Rows from block 3 of the fusion encoder, named by matrix and row number. Rows with one number belong to one neuron. Each number is 128 + 24 x the weight over its row's rms, rounded and kept within 0 to 255. All counts start at 0. Numbers have three digits each. After the name is the row's rms in percent of the matrix's.
# fc1: MLP up (fusion_encoder.blocks.3.mlp.fc1.weight, 768x192), inputs 0-95
# fc2: MLP down (fusion_encoder.blocks.3.mlp.fc2.weight, 192x768, transposed), outputs 0-95
fc1.248 096:125150130119159107125135138061127107148120137068097125135142108130146121136144151125081103133154073128151132142151163138136108128121131148162120088085108121112103104129120129141172139109098128094155182141115117142115135148144107124110126116120158121147128082150122109095139098109157164132
fc2.248 110:083141152161097143128125119137132140081159126157146121100118141177158163131131165124156137121115149159109175090107123115113120149116124106115123149163163142132108119123117142107135115135128122155096126099144117102135105133133104164163154118160093149132163118156118093147116109138092118163
fc1.249 071:126099085117107148145094149113134125126136121179137122141157132053128168153114091125095139162152100169106149109149117156108137129169114100144117160130112103113167146081139125106146148161099157121106130118128093124139102112087140143116152135171136138183172122117141114142164116096108111158
fc2.249 105:127165123169165115102153147156125125118109140102128130135099132147104125118113123140152131134091149134140135178111113105131113107108117157067138063156128184155076104130134117110117093119148062130130103168110164131108165150153137112123114103090128094084094143117131166138072139176158128117
fc1.250 122:116108102142132116173121095125192128093121083135093190118105104133149076148085117098114156139164161104123152123192110128114137159179113131084153109127140143101128116134104109117122140123121106118127093135150129062107137112138143118101130136144093097152166131130163138147142155122196161116
fc2.250 117:120150147104128116090142168132095132133127129105132096149159095168136129127116111144116100145161129142128100148090118143152144108134147145100098150140170121145131142134135103124137118161106139097137157125110159161159108153151101143136117112154101141108137130140107135154138135150069130163
fc1.251 074:142112108117084112120114129141168146143088139138109133166132110153143115160146091144107097126112122150105112133105147185113179131150102118083074138098168150106173129122125150146139125119134140118094120142146141116130084139127139125111127176155140148144138139089113127152093139068109141123
fc2.251 087:132141142147144144106161090130104102122118145112157124078095168123115134103098130096177132128127142109143154149142109079115114101085139117156200108143077142149112125122140082130114139129180096099156130138130116142133175106129113129138143080096118120126125118138161130086128156123137136130
fc1.252 074:166074113161163156115134120128102104172151160160149145212133120098098161120133125148118101117132140111139169136134136132100104134159122157159152121095182153113179091105126127142140107122129160108124152180137125131147120126096088106097135149112095110154138122117124126141111124133172149116
fc2.252 083:085146144087090137110115132125144152063122110099089097061141178165139078136157145093150148163117107137119083139126145131140164131082117105121121142153101122168103133163145134114134123114109097169119139070105136120120126113131137144127109102135131136097129103134106114141127104115104092119
fc1.253 094:093111091104134132111137130164135135087135133151090095132167107128157112122152129153092132148182100141109148127134130125199128113181070155137109132115156119089137096145104125117149098148120121084138173106120066123141124109147117151147106132163120138130094150065118133097094126111128118112
fc2.253 073:206164125170140127147097142094150128179141140119172135131098112138107150124114119083163147135082157119124134097129133132075096098090131131125145117105112139140135150127131087133141128104108115108100098147148122116099116133132150091142155112112143103144138095154118173187136122138142169143
fc1.254 109:155128088111147126104135106147102104113082122117118123124136172126153167093143121108135072157064125144133116159143183138138134127117156155109114128127142146151127112146135122171099111144134121146119126099156172137124132162146141103114108154139118074101126190132161127136145120100146108162
fc2.254 110:114124108141117121114134131100114135138123162150205132157101120144132067136134151145112148136138084119108159123105085096128139156068116124150108100103081146135076161135098123098155137147147180123163131149087118144129149122117123177092134149171116156157108085141115115150095136111130140104
fc1.255 073:157119147114171131104138134161182131133098160140120163149112150099148100124125163177120135115128122093091087150104125129173165166097095138133139153131111181109121130110125110162119143148148141100147165126144079107093110133112137140111099138134140182142110098142152086137117045104114090138
fc2.255 114:091165102148107125142107121093087098116139098132130090064112121140088124137135098107136142172137137158150161127144156122114119128185155127128122113131146067136151102130143148110123091126097128139126120139119207137173148125126134140156138147102136115127121174127124177108151214134133133125
fc1.256 123:150136107108134113152104080160106099100112146122125173152139130128130090114146108117169150132158177143085097152141145083131142146155128139151106140138117122124102113103128143133186111161110117168119096138138144130196134126112109088136112098142155114127134076102128180122121149111105070089
fc2.256 111:132113115108125170098141158125118145120153113113103120115119155124104144149131152133140095096128121109125100094136135128155149105095066152107165111154150138139159103128157114141074131121137135127116160138090161148105142124136146146116149147115126140105083187120145084153150119120097138177
fc1.257 058:136153113136179130140148136132118145139116126118120161088088109129098070151129133130125113114160131119145168137168138124092165141118106164096090126115127143181139145153103161096161142142133118124112109105091054099138143122129106130128095157088109105115153120108160117119149150086139142081
fc2.257 111:144112143096080106076122102135142164112137171120128085163151127100138155117142132105157143133108118128128092110078115134134146120131143100141166113148115108037131127117149085151125121105124132153158112150172187150081155141132155157129128106145124175129080130148129142141093099172146165160
fc1.258 111:136096128137107156118146122094114122091133138160133141112134131100178097127127145113115115090113112146154130135131131120106122146089114115144110193156111153142134170105146098147102144111091143161107155112170120151166156138155135157099158143078125126104154137132132090090165119094112154107
fc2.258 102:100158141096127151086135131128150165130129095145080124133118102128104127090127132131123057123114137167130116159136118122111099182126121118148089166148180112134145137143159119123134133124127101116141149139130124118156122145130118157123122136147140121121170090116165152127078101090113131128
fc1.259 122:147119126138183146120188130145134116147116112106130142101141151143155163164170173120088115148119115122114092136127163110144115134168135131194141126162135154137127119122114109101144096137113083131138114100123084113125152166146080076158150112149140137124108115106104119097130103120115121104
fc2.259 104:112116088100159139115096133114142192134159129128082116090136112188152124123134107103096128122171153094144140155112100140172107154130105136086119095133145143063150141128153157105162093137109119133092138121160204104145092146141155116077107099126117119100136116121136124127138115143140096124
fc1.260 119:128100102140089102139122129097115116151131144143106163149135132127124117127148102110076119120105126111119111113149107139168122141108097092169113147158107114142112178125145140112096115138137156161095195131188104094131150111133124092089136194149173112113176120103138112125129130137118114114
fc2.260 099:127143119109171146124110130178156114100150089113129099113098127079156124132095143145139140162134088098171128160131148106119131111165154153087168133111151083112168111151098104115150113160130144068159093119072162157146125123095112108151112098149123081090093128153115169155151159124178147142
fc1.261 098:119122119132135132095121134147138105109127131158114144152113107141149131084095120111128123132142158101140127129203108105145133124127152136135123106096126146163160149135155118104115132089082134161099137167096141091155108149149091120138146105161115150150143127151106126124115104125157118102
fc2.261 111:144124124105085129137148094140111160131128127100099119124120114097110153161138160139148095078189097125130102125067153168133143114139144139140112162150172132076119139144101113144104097156115142122131128113180127152119178122101149141102136133099154121112124144103148125119132170148116116162
fc1.262 107:172136122133141173110139139142154138163147199138149114150118124123141120120175137127163142130124109081157101111114140093123116145112070093132146118140110102134131137144121128115168136120088116137148128125147112133105115124147076112107135130162110151127170141173130095140102105091120140123
fc2.262 067:101127134157129096146101096148139107115111082126104155136134172164116181169107146114119128157130123159083100147128113143157158129127160160118135108138138147132123118129130085164131109120134128076087136132147130131146117134128170127135132121106155078136066121064159135135174203176148161112
fc1.263 110:122131116120137131090105164148139160124125149144125087115165105172168084103113121119143127123121131108134129107160129095098169093167098125105143097097117131138130147070141123191140143136130133131100094134117121094121099122133155136099146159128117137137178116184132160168134114092173110156
fc2.263 089:160131135124091126157129095128098125105106087149116158149119161082083162170132112143127134134124137184146137120126124128172106157091118169126113182160127128089147108154108141079138111117122103106135152116127145142150141107102109114121136112125152121106118144088107117090104148151079130145
fc1.264 107:110134131092187107125115092137108110140154130155095095128088150119136116186102108142115092147147106144141143105080113068129111144103147141098121111127116151142120115123118137147176101079148129148110164193166138138125106122160124133160082116106122124132123119141126143129183131155170134142
fc2.264 094:156164165176123147159156181138165178116139093113162130138150134114117123115177117140115131100124182124151097132144129143154105153131131098120151151142098130081120136118091154102119143150118088142127109084129111091110125127071136113124119144119127169116126153128090117143094152118181104146
fc1.265 103:116119080137131077140137108137131112171138138147097118142129089105111099159089146136139108147153158129115137083124080132096143152086133139141113120117109141135100160123154117099149134128201099126109179130183107185104124111131108132107104093079144128106136101137116146189091137154126127099
fc2.265 086:132148178161137147107101148143141142131173084142150134179096158174128129108155141127109133106076109106137092135129131150147107136132063092083148150127149103141109128144128127141129140118078124086139103117109135104147124160126148152132134163155095129143173146106121112089120106134136118108
fc1.266 093:121151165103065177144113140120117131110112088103126136105149157120136155123144147123121111187129114146109114159101176125094114101140144131114192147120134140099143089132136118124174109105154102098092117102083106124137122137123131127171142138147146124116137154139160125135095142147115098134
fc2.266 076:129162099108123076120126129111121147133149178133135128117086133100115110118119114122110122080132130138137129121145096092183158094120119116146090108142149161159140155126124150130115150111088140098179145136190157106102133158114136143115122113127136101151133122122106105127120137140159124115
fc1.267 111:128138131126131140121137119153119139180113119091134106111128178134130121144165125125160076139157113075125144179139140123159151076079109128149146065127122129163150108151135138160159115096111133114170150137092150145091126130138165136098147137128117137168104129146119109114127130119117122127
fc2.267 092:122129162122140096128090158117169076129138176133145109127087114090147090107140117142120157140126106112151160089178104125119169140159149170168114133121108161163158138124132102116144136165116123107138119127132139105149140128124144160108132153151127105119122158140118124101112103126100105148
fc1.268 110:155140119115116154107161120092108122123101119066147094123123116143149093161104144121131134108116134124109110153092144142157107110112153113101128121125137131156130098170096161146141091164130080095120103104101163100121099149130173135157148128142162142163129164117105114165123115122096170174
fc2.268 112:096139131147150125186112144183159125147150126153124138181117146099107130140103139126138119143108134108145142121130147154081121156138144128138128121093078127130065163149126149154137144142121200157155122146141115138156125096126128093092133150124119141069110117122142162129114110114150097104
fc1.269 112:134124114097133109111140148143121157151136085157143115163135135135078135195083099140072134155125112139155160111147118140140127128138147111144108117103094153128103133145098107143156164090191129130106158170154088131131120140113075134146125133123150134109105117113116115149120150135133146109
fc2.269 077:098145145111135186161100134114132073098128142137116133153137086146153117104163160128138130108089097062158091131150143127109177138095179121115145161168109115142101108119125153105090117128092102121140133116155115141124153100152123127114132134126115123118191116140108084094166127156140101157
fc1.270 090:141116124071112132145076098117167125133110135127152083111139107100102113129135105130115107090188120153102114092151131126132129132103136134110114159145130136107142105130134118151114153102133143115144129112075168119152127158133141113145124163145142133115125123134145134106121137157180096090
fc2.270 111:119147123171131114133162150136087130120177134153122185148119154178141105112124124125141117192070148123189132159128148143133122121125096123138159103123131116143131117122122150117142093147108095155107137132184093160132087111129128132116138151091118127135131138136134129106137143073111157162
fc1.271 078:115128186138106140151145152092104132161126099115072107057075146126130128137152143109151109114144161123157124093153144106123097130106090128142182118139138096131145123168152142125121142138138143140108156164101138164112100150143124095157098163147112123148119153108144128137121127080134108107
fc2.271 123:152128071120116100101120103148135101139114152128148140197135124104138104112105122170092161130109080143095147182113106154134181096119154107153080126133096181137112143134124158119115119127146128114128143097166120093114111127124141174126113120134125134096135096111099113144161129168127134116
fc1.272 084:114147148153133090170049127134162154139126068151130142131162146127126106111119125102117130102154126139154135108073151131117093134118082136136112130172110092094155105143126097120156145131130138111128138145090115130150163162135090115095137134094150121165141139068123106119132101119186124132
fc2.272 106:151122100124124138115195122144122101117117203121104130105101129117123146173136135158141129170089118128131095156154100137135141112138176090143160138073154131179097138136134140113132109121128117140143122106176119104136089108132131159157143130153133146084106110181150132131103155111071153128
fc1.273 108:141117195108129120090161146153122119084131084166148112106143132160130092161115152141130042098157154163092144143123108114155137167084096150108163181154127091130124125094124125135150139119123135129110084131140120142140126082129127129139160097130128162130103109116113131092099110129086115103
fc2.273 083:165139115121105137163074139089098145133142142119144143115121150084126182154127130145161131152119144076172149087158145140155118083145092107120116145150114187154118126134108153137102120086131132127134181092129126123121120105103115115172136116161137119170181114108137113151155138128138138136
fc1.274 125:152112131123119099122155139164120103143148183146134143129147141119126104105106150137116084161097117142117112128141163131110147126115078083142103119134067132125076130118150092131134136116093132132079125160132091122088158126133142135127128163133151162085149118097113132090130095090117117117
fc2.274 121:131176158110069127125131167134096104142138173117125142144123110120143078085120124162122109123179128132163126121147140133124133135121172167165113160120150175158141128128152115089101155081114141134187134096115125133151097103127121179152142159116134142185138117137127108148122125137097164125
fc1.275 113:157122116064122166156151142098115130109114152137155130175144098102157145109153143167140123119106149161113127145141150121140102109130141158128140163116136164124098093079101099154132142151095098156130161127116145111117153114114118136105089131147113136115151116126138130059160080146103115109
fc2.275 095:116127136160103111147140127114141110121136104126084129085147125124134105121077092070178130104108110092136137145143097142153144138101114148115136135148161110145105150145172151135066126129110175084172117136085166163132107165163147141095145143140104144147131115129079094162105098118128139149
fc1.276 048:123131149142078141118118158108134145164100143145157163110169110124117057169132144119134148162135115125132118109104113137131112103126151112154060173133143112102123144167133127120097105120171143097138146135132105106088131096104097147135142162118134170110118130142136109170115151098142110150
fc2.276 147:103118093125185137149143115162153089053131122129136107139105147167119140134141159117147137113114163136115142147141149115129110112128085119117157122141110153162134066093120099116154138138139108167152097138158117150103096129155145134116137119130090103137112145149112132124126125124134116129
fc1.277 056:118129164118105140137126142088132155136099113122109133100157148124069139145136160126131125126160128127131118166123119092111107097150144151123148141090136115163113124113075160127138158165140154154133099158121098146109131152147134144139146146106088077140166134130120133117098136133112107126
fc2.277 128:137100130128133134118133145117108112136168139109133147184098105118148114139120145142111158147092119125116127091152161155127162137095120136137129122139151118107124106144177080124106106086090111135144196127119162117101110101100109135101120127137140208141120115132124122142170064147145134118
fc1.278 061:130157142150074172104115149152126082139126103110108115131133065130169090123147147180086120178115140143096111094155110138094126123148124115152116100083137128120095128146136105094156109135118119127141122119143155106162162152159100123140148146111120114145117141127109168111119166121108104099
fc2.278 092:111110100118159081128140113129115149087115152157156140133145180132093161157118148076161136108148094115136117153140166131156133143072089123127125163161127150147151097146135124156105151102161139107108136150127112160105109086129128146115133119144110123101138138129158109145116102113146148140
fc1.279 121:145145106127166122131113128134123117158104124119167129123089167104165157150159133158131115085174125124164138132067128136146099103127116120090077144096093128120122116126089144099154150129141136143119132139167144097128115139116095130152126120128125117154137090133100086122128121116152103146
fc2.279 095:115116125157113118083123157138108120099150110121138113169121085143113075168174140147113137118104152157142144121147125144094100164125146145136132118134156129108187110099169131161114094132109123137105149147093146101104104118090136168110119148156126144075119146134174148143108094148136168123
fc1.280 111:148095114128154127144110121166121122090137171161072124088091081104129116118099150122152147125160161130166107111158132166095149146143103100124140130121113107125136102088147083070143139126087092166076162127158115109134134109114105162123130126138119124146179124115145156107123155077102134115
fc2.280 083:099154145146133147109145132101156138122125071082114151168118163130140137142105124142125123110113105107085108138098148124104147115139127170087106121150143162131092155129130125152104120127107125130132147099102162123114129138149146120114133121112143122115113114073123125149174125188142109107
fc1.281 059:138155109156127155128114136127127133107106116141118144113102092139131151138143097130098106104147113143163143117100166135123134150109128146136127132084138135143152136135072166129124127115127143152071122130107085146096175116132097088117116189066167105181131131120155116128102093118109112127
fc2.281 107:125082124124112086133127122130125115153146122089121119119127134107118109124135147113167167142097120107086123132149109130087147117130122141132164142155146104114097126128171087152138115126117098139193165158125174132114061133129151161142141078168104160112138118130106147134129142150183147137
fc1.282 118:133141162138120108159139114086118098133116109095126106149115102119083118147127095156100143163108156093105098104119087114122206123147143117094109118127153135134152105093111147171135139151157101129100106135069147148151129137107139069119119153135151140125124147139154125152089149108128128148
fc2.282 102:086155119152170125129133148140163119152152135149133134122127100069113116148130095121129102146126103150136091153138152118136075127093140151109138158160073137097102172176123116112092133111153145108114144141188154108133107096136128134140114128114127131118112091122103131111164146126172134156
fc1.283 082:190155115139153184128132112129115136170126133135106116189085126146160104168131102154163122117100144121135102114134113118117135128127103123141124121082141148157174138101119121105130108124119081085128126178121078117098090142156141137100152147156143096143122118168130106143111124143135124138
fc2.283 086:071106101120101071125092135136128100097102100123154133067147142102092129112126143124106147136133097158113092144129144153128138128126142147146127165163115117112098116161130121144114150137127172170128155089154172125150158110109123137157114136098140164118163143087127137077151145112143092088
fc1.284 066:109142131106097122151137122110153158127176163140154105136129111116125111102136096111096124169169104173096107182116148135129113122089138118077090136101137145156129129115159173171091105117093119125136154107143135125140132132134156120129103182159130106131113107096122185162135150109087156159
fc2.284 129:132117136125129139090129126137126088103067124127121124146130151135138137146123147118162119109063167126125160102130134128091148116130086131182131141134119152136143129112116070089148160107200114123119101134140126140147130085126113136140158079117145126125126163153172115110099139121148113138
fc1.285 068:124086134132095123168153094130089127143133116122114155094136145121114137114120085127157131162144158104105184108148117108115087122176134113157117146136108119160129131127161173100082114112115116155102144181115141125122110126148116093149105128151054153123115155133137144153113151122170175125
fc2.285 096:121158105118133137101095166130148118138095145126137130179125119106156132147122147104100155108142080145119097160117121122144140116122113140118119128155144140092115181144121087164121128155110156121126110125161155110119132159100116153083164125125138075124181092080052126124164116170122116122
fc1.286 082:125105152154125143127172113124128144159141117103128121072111136127116115133162125119151159141095165174153152119158128129112150087177150128112119140127109128146148098130089175131131090123123151115128143151105122139181087081141144138102125119119114123085149127186122150134122130154103107134
fc2.286 091:152152086117105146121084133146133128088085132147127125176146123099129127102081131127119120103139121090093102135094113133132116144091080136112133124142161134128109163116146080147125144120101099152123111117160148137098151162088144140096112156123107124133111164089124143134121123120120131138
fc1.287 116:097133123135158124133132122108142143131166144132143171136154128110172129131093104139072107159159125119115095103138117123120119144106110129150095117139096097140109129145134137124104127104106151124170111166176084117146175126108090118102141110145211060116115184114129155144171117146085109133
fc2.287 105:129148094122074117153110120088128109129129172129163121146116127151117082130142129179092145100150127140188132106125178097142129113131117115102121092136162147151143114152168133104101136079131125141151119121142136111135134129199169182107160149138093129140120088143166096145093136152154148117
fc1.288 084:138095165127120118121145130095116153128150141140093117140105179134127122086128083145117130143121092134142111174075095150147113119148134133103124090110116110117134111094121159192135126120141126152120158182134133138106116135125152124102142150158110156129141141167150123118137114123149141125
fc2.288 130:124158099132124112150115134141131086148149121127138143094129091125141109127127144107138157126121164137126170078198169108124154159125111114124162179141136134151114099134138089080109163136109103131133115087103123142133114138144095106176121134105136101175157130077094121134167146119129105149
fc1.289 078:074168113138157103103154141142085132152086143133130116145121140124149124144113104107113079114157086129107146133130130111107148140156102133132106122152133131117121107159110132113150135145139156100141169162133113117118123097110091166152159125126088103109132137118122150161097132092122094129
fc2.289 082:098094119113102114158123122119127096159162183111178135128122185134110144110170134140134172101114156107105179100167153148124136108107132146140124153149093094157144136142133132111136136118125129145147151135117126133086091172131153141067098145164124112141112176116120117128151096133150141149
fc1.290 123:080114122155146122137095105165090133134124136138070113131137089153142175157130162110125132120150133128110134098123122138116112158164138128089136138157136156113120142122129134156164057146096128107136114118108103122118152139101149086122106126158172178103148123105126119094133148150122110134
fc2.290 086:159111149119136160097149140117141083145149104132128152112124175093101145131161098140119101133134137122136131149134092104184123099099080128127115116099099073140166132107106128147132198158162085131098118123093140164136111140075096130145151109099095135160090144153115159114118138125136138113
fc1.291 116:145130089141123114142108146104147178138136191089125123134118100073110092124092125188085156136141131139172121115152100141117143120127137149146109135136112097137107126121102100083131141081124121129118156139109106127111161120170117143128142161163142102098139138084088136098165124123112127137
fc2.291 097:097123169126139103124152131137107112118129102117134134120113179164133131160117161099147112092147087128151154107130127109120137119090134148149203123159153144137135127129143109140072137138136146100148118136097150148137071117152180100137150118112120139163135143177130122155135113139120159145
fc1.292 101:128144150144141157169155084143096099111069187125126092118127098153134124140075146175112132168144157170130107117097125108143099108162142080133100141134116105140113133133121103145162125122089145129080149140125136121117085152093137165136151135133111113082162126135109136127135118148145137141
fc2.292 072:149114132142116125097102169123149161141163100094126156144112142109124092088173116083155123088106134074101133111156134119133155135113100214120144114133139152081130158122145137118080132118134113125186090116168116145109172097149141133139100141106133136160104149101113125152105125140103139144
fc1.293 118:137125133117145124130140171128092146112170110116147127118116102145185134148133131108138079066145148143133126127109110141161079113136121101185106101126112172135147144138116154086117112175129157144104098101156094121150099168098084112122114128092126106118115129135144089109113098141161111101
fc2.293 088:118071108101123144082134115097094146146153104152080115113084062127161146102130147126128097126198149111094115151128149100148159092169122132079137137165152141127135141108130169147136121132094129120079112127102164078175102147123143106097131101152124109123126135148110098154123162177130138121
fc1.294 098:109130174133101127143092133156123142101160109147121098114165176146111132125134080106159137117101137117114153139148128148158086136132091135127113162092128134109113095124091124116129127104155166132172110135132094147135090147137092157130117157172164113092121108132099084111128124140124082147
fc2.294 100:125166083174127126135129117108129122129148109159140122146092125145123138149133171177088135130077135156124109080093175133071138089171138109099123096115121109145148095087164161144143128133129063150120116110129142127122151112134177114125127131129141192173122143150124176145111112146150192090
fc1.295 108:154113128139141110105164103117144154130127162083114150147152168117119169116093138106157070138121170138126151133131097129122131101073135158145118086120147181162113055151090103119116165103137122114125181152130112153111106116148125173087115130085178086117147132125124131089154136117095152181
fc2.295 105:106125127131117115138080132140105126121122125115096089113091090171131117118131130138139139118146106109146135157111148111119116142175114090142158127114103101104153144101179168156152106142099112132145089115120153115163143170153169088133141130169063149106089100120163149179106123159145108115
fc1.296 077:149144164102105164121109172186151144112100115165123139171147109111118098107182138133111111118111136114148111124087122105089143135074109120091129071159101100086164136136115140132144154130120160120122145121144118120093122161124155117113117118180120154156115133095121097123169110080130101115
fc2.296 103:116138108155154060164152090090102106138155136127147127064100151145098148161103130126130141149130124152125148137159142154168106143161166116169136192096138134200110096107138091090113116105136112142141109132123124131175094106146091130177131168099163120127116125146140160118092163124102146141
fc1.297 086:123108111170095095164151135120127131125115133094136120147160105117156101134128097139084098106126141113126086126129084125138101112110135124128057155121134109102102137172099103090113119101163179106144187123129085113128133111141088159127127139175142155103152142123102142125154093133107173103
fc2.297 078:094111145058106120102161147137119162087117050110157137162114188160143165124126152115158141126070095130148137129162136151144161116171150112147175109161140148152151124118132116142123152094141097145092110134115139112132112155121126139129123131130139145110119100144167149149114126132132110116
fc1.298 099:109114183103141119117163119124115117096103156173080104120162134139125084155110120102123126124183123121137105137198111140132134153092161163118093111148096182141120127111166111139145129120161143077139144115100105165100110105084146142115107101091159111096168107111153137137138158120122162124
fc2.298 085:153130086157123096112080134168175141102140081103151108129101137131132142110161098163122119095069141108106130136076123149117127140106124107116132164102154085103127171151094129147113139122096070167112120125174157129140118134131123105131141164145108118159087142167078129147103140120168113150
fc1.299 101:156154150127152132141117106089158166140181110141095148137106134151090120166128119109152106101168138142173108132122091116145118108146096138105142105158133116128138105118138092147172086138097136105104116152113167104087133115148114098118113110122150114151109091117154129118117129160141158129
fc2.299 120:121090124145139153103129112144094104115148145124148103125172148158144106101146123157177107146111145136105097120111128122189145152050166107078127140150130140113132144140081139106102191108169090192140136121130074124162099124121110133152128133124124157124112165126122127140114162103123118156
fc1.300 097:126096083142084100173133097131136159128123138147093145156131077100161107133110129155104097124130142129134122134154097126132108131157093144130105087140118141109098146163071121151122080116099094102166100175163084128169137120109121185126114146172142145121121123090128146149121139138122115130
fc2.300 089:144129116106137112120108161143115136139121102120180117143101169131087136106142140125175145181150082134151120146110130159111146101124176119124146119132134139135106152139169089118123145121117144116125133099099153125077106152135170078101137116131106123141106129148140155131148118137149152125
fc1.301 114:161161162151173127158140125109140136142165120089146114125115158105153129139129124147155105139061175136127183156105144137109084157079126120137164154112106136135156093146105132139117113149129159131162106138133109115136138158133146133156106144115143070112145132185112119135113127103159112143
fc2.301 070:114147101116070128119136118123138123120117144190101168104107127149099123156148111115123118134142091090105083095136141134160103147132161125108124108080154131124144149146127116082100120104097141132089167096144164133131109084121117124134161070133151142160122117083124109121131156140112164091
fc1.302 132:116159140182123116144104127119128115098138136121161136146143114173155082155161115098139124135115147140152101134157111075148089112128107179125160127075132131144161131145088102160108128112095135120151127118119121106154115165162076140102144114153119126106152137098151106091146119123163172145
fc2.302 097:111136079098118116110145169135114122134075105141139155134098126096157128130115168098108120117166127143081176161120145142131134165122113071145075115164125139105080130137119113160146077092126146146104136122120180113144090135114160123102132112136139100155133139149096134201091094095123143111
fc1.303 115:116160126105134140108110128138110134132131143124120146121098153116102133100138136100166131114123127152139158120071092117136141075118127125164114103170131156125127129135139099140097116142114128146091127162149124146134122175138120133130093118114148103120060107079099170121169119147069106098
fc2.303 135:158064123160144156126093129187075131133099091127130076157163125107108117178119119194160133140104145138140116131145163119083118151088134153149116174121130090148090121137130130124146118158127137107145089138117128141163159108158164147155152121111102167135147123152148121111107130120079123100
fc1.304 081:131130086138127097124115132117129139122122093099119108179108113113129133114149147102148133129097120089072115131089164069113108091138111099148138111142139135150057098144133130131158113154170117108151158115166127143168130137138124155120088127188132125170138093109136106134129192162112145115
fc2.304 110:109133164115119171125140131107120127172111141163176161105158150133108123155116149160106117155130127169169146123166066188134131148108185154108121117119085132117147175127132113130102125094120167149127095124106132099093141122122117117124157124075142150102125154151144140144153060102151093118
fc1.305 092:138123123115138143141087131150148139089100128160112126163152112082138104118163146186104132127148123151159144137138116166189081116148142133135112131130193153137153118142105100126141131158113152115122132116134125119139104115112151117142112150119168109121135136139107123132138164090103159133
fc2.305 097:133120112143113132096151137091113133135145109091146108083084138146125124121113125056178158139102160123098122121101138096101158119115124134118161121124083127115116163118155132161116137092128114166141135156148150118087139139140110139100159093112095143146125122101147137128110092165145102120
fc1.306 084:125127120161175127145140133127138124147135110135149123131137145139154125078121133097142117100146132084127162156166102110099114159089133137151113114103118136150127168103165115157150095060163136086105180150135131116157120169102139115143131110120139129180130170111107136127161137153122127118
fc2.306 105:132119143105068124116127157096114141108125155118106113111152121118096120166161131201119136174132093170144052100094164132136134090171135117120106143173140108132122097154104142104141146146096108169162110131128134136098152089169113141112108158136097124087138089170154124132085129106146145148
fc1.307 072:136104102126154121166147119165162085121169115135100162158146157098145093123137161059077133149190129121038118119143088135138151110140152116136130101150117107168119175116108098128138136134117115107150171114130122127117111147150140100114120123161137136118147125101129153115163118123113187117
fc2.307 110:115153166127110133117115115093121148153106161133157120084108099134123158136144129200164101148075108120185137151142145130128106163130114157123141140134120137105126084147142139113139105120124098137100083132151139122125190112111105135146126182110120124117127170162123114139135142132115098117
fc1.308 085:103090104140107118180124105162131112115133134099097118087154149113113118103142182119151129140117142126110149107132143129130113078169136105155148124114116137213090098177108164094133074103150156127157160132137096106157167129123099141149139125154141099123142123128124104122168144087136133110
fc2.308 108:166151155134137132095119133091139196158117126140152141181111097148117132143129139129090108139134093138150106151141105144130146151091133158129094101142120106063172166095166097164126155126109096128092094139142152152093132132126159135111076132109093149142103147136144119134103077148124152130
fc1.309 109:144107090130152128137135149177146111151156115085148145148032119166121104145129121127145072125133116144128149157123103122149097108159166113113105156137130105156157141150096107116140080145134161112158105140153143125132100146106114121130124154147120133106099177121088099197103103135134139098
fc2.309 083:074154149111095125104124131120138103133113143121107105111174139113160126136124121144126148100115155092097098115125143120155158123112104115117143118136129164122102156082101131135089155158151120125098115158127126125110134120142103160134102114099153129112151082177129145094129135146121087106
fc1.310 089:112142140118091145142132127115114127125177124110142132103103096127121116115151162090097105157123118116171132145176173121124117146116165119152112081150168117115131108111109119134136170142109187168077098124109149138133088151132122127123096142171151113135154078126126111137164122116129146106
fc2.310 098:173113112146118120102126104128138153118077117129139109166093145128111132160112139144142135116116098151122135148092071142101133100145142152126144150113091156121102140126166099153120082105147105118164142112177115099106158119148125133156139119107119146096137136113149139133111115167129112163
fc1.311 129:114109128087160092111131124145153127079105114085153088147120133123119143125169139159129120145130119170102146133113132166093133141114151128140116153109137152140138117139130138163095103139107092115128144105103146169112109125092145123166086135130133118111081147110081102120121180118144094128
fc2.311 091:098154102121157117132164165092165141156164067147145186105132171108164119206142081115134101130119105157171118171121152073113085132114105144164180099141123096144115129133123120154094101115142101136122092123155133095146151110113123130091122132133112138072126104148126127106119097112154136136
fc1.312 110:141130126129163124162122094174155132113125129157131143150151143117157068135160130132116169129127122120123100165143114105156164150134130163116121126165118135135104095143115121107192104115162148152100127131149130120168129090130104096143114111116143117118124092074128136109097158154127127114
fc2.312 110:104109136120110119101163165104151148172146106084132106141155163101120150130115129157139088112089118117120118099146111138121104124150114079091147141083124086145143152145120131157129165121112110102126151171095126103103149149116191133133143142135115162129131155176131174163110124126147141116
fc1.313 092:132113143109107083098128086151134129174125112150141125124169136172120108130114115121113110139111160120178103124106134139110142183094148129121107136124146145136157093170119105093171126092181107132155129074151106115120111162176127136112146113133136084179098130150106140131112154107143130141
fc2.313 072:126181144160123155157095177087128108092149145117135137125087142122145120125105117160110145116104135167103144148199131163100106083106130176105124135139120077150131122080145118146115105151077099155133121175169124142115123124088113123145155123103171117098146152172136141142123116160123113067
fc1.314 044:147125109105147130093157119094064144165095107137155136108119133121109119096078113159155150142151134166172114123130117140099103166147134117205154142109159169115174102119107130132138126106115089144153126120134112087138145099122166127119148102096188117165155096137102135160137149133135120138
fc2.314 155:099125117142136111159111125144153130071153112102157100131116119138126128128157127102160180135105140119097104131124161111130175112115091165067159137179096107103092104133136121156114157129118124146073122133113122169130122174145120140119114117141056138141098157120127141096115106106169128120
fc1.315 073:136178079107124120085116135177111112128159162151084120190101118127152123108114084135144131146126102087128138146125166168096086114110129121130127077078121108150152173102146122169148143131086126124108135170141099143144131083114146111160058133129160075116128124152121124110173174139109140104
fc2.315 102:123093169146132125156149118105134153158095119110201114090148142142089136128141170135095106116093151156129107108113093093176166140121127116126157137170124153107080104138116136106103122100196138138126116093129143103113125153129135120122178102126126174139148143081151129132078091140135101155
fc1.316 126:090119143125155145078099168141112123122114144140154122168119110136143130099165093123136121135163170170124134110130145122136121148151178161144130098061142115128150115148116122153143132123128120149098073131108131095097143173079105132126149099137145130190084112129140138135142121095116105127
fc2.316 078:114147158139103093198162129122111141111152135118104136109138154144120142163139134084136089108114128137168137162115147127119135102096104122101147127155136132097120131100111128156082079143088148078121176161103100115123095110178139136117099117124084146110126108119114153086126130152142152118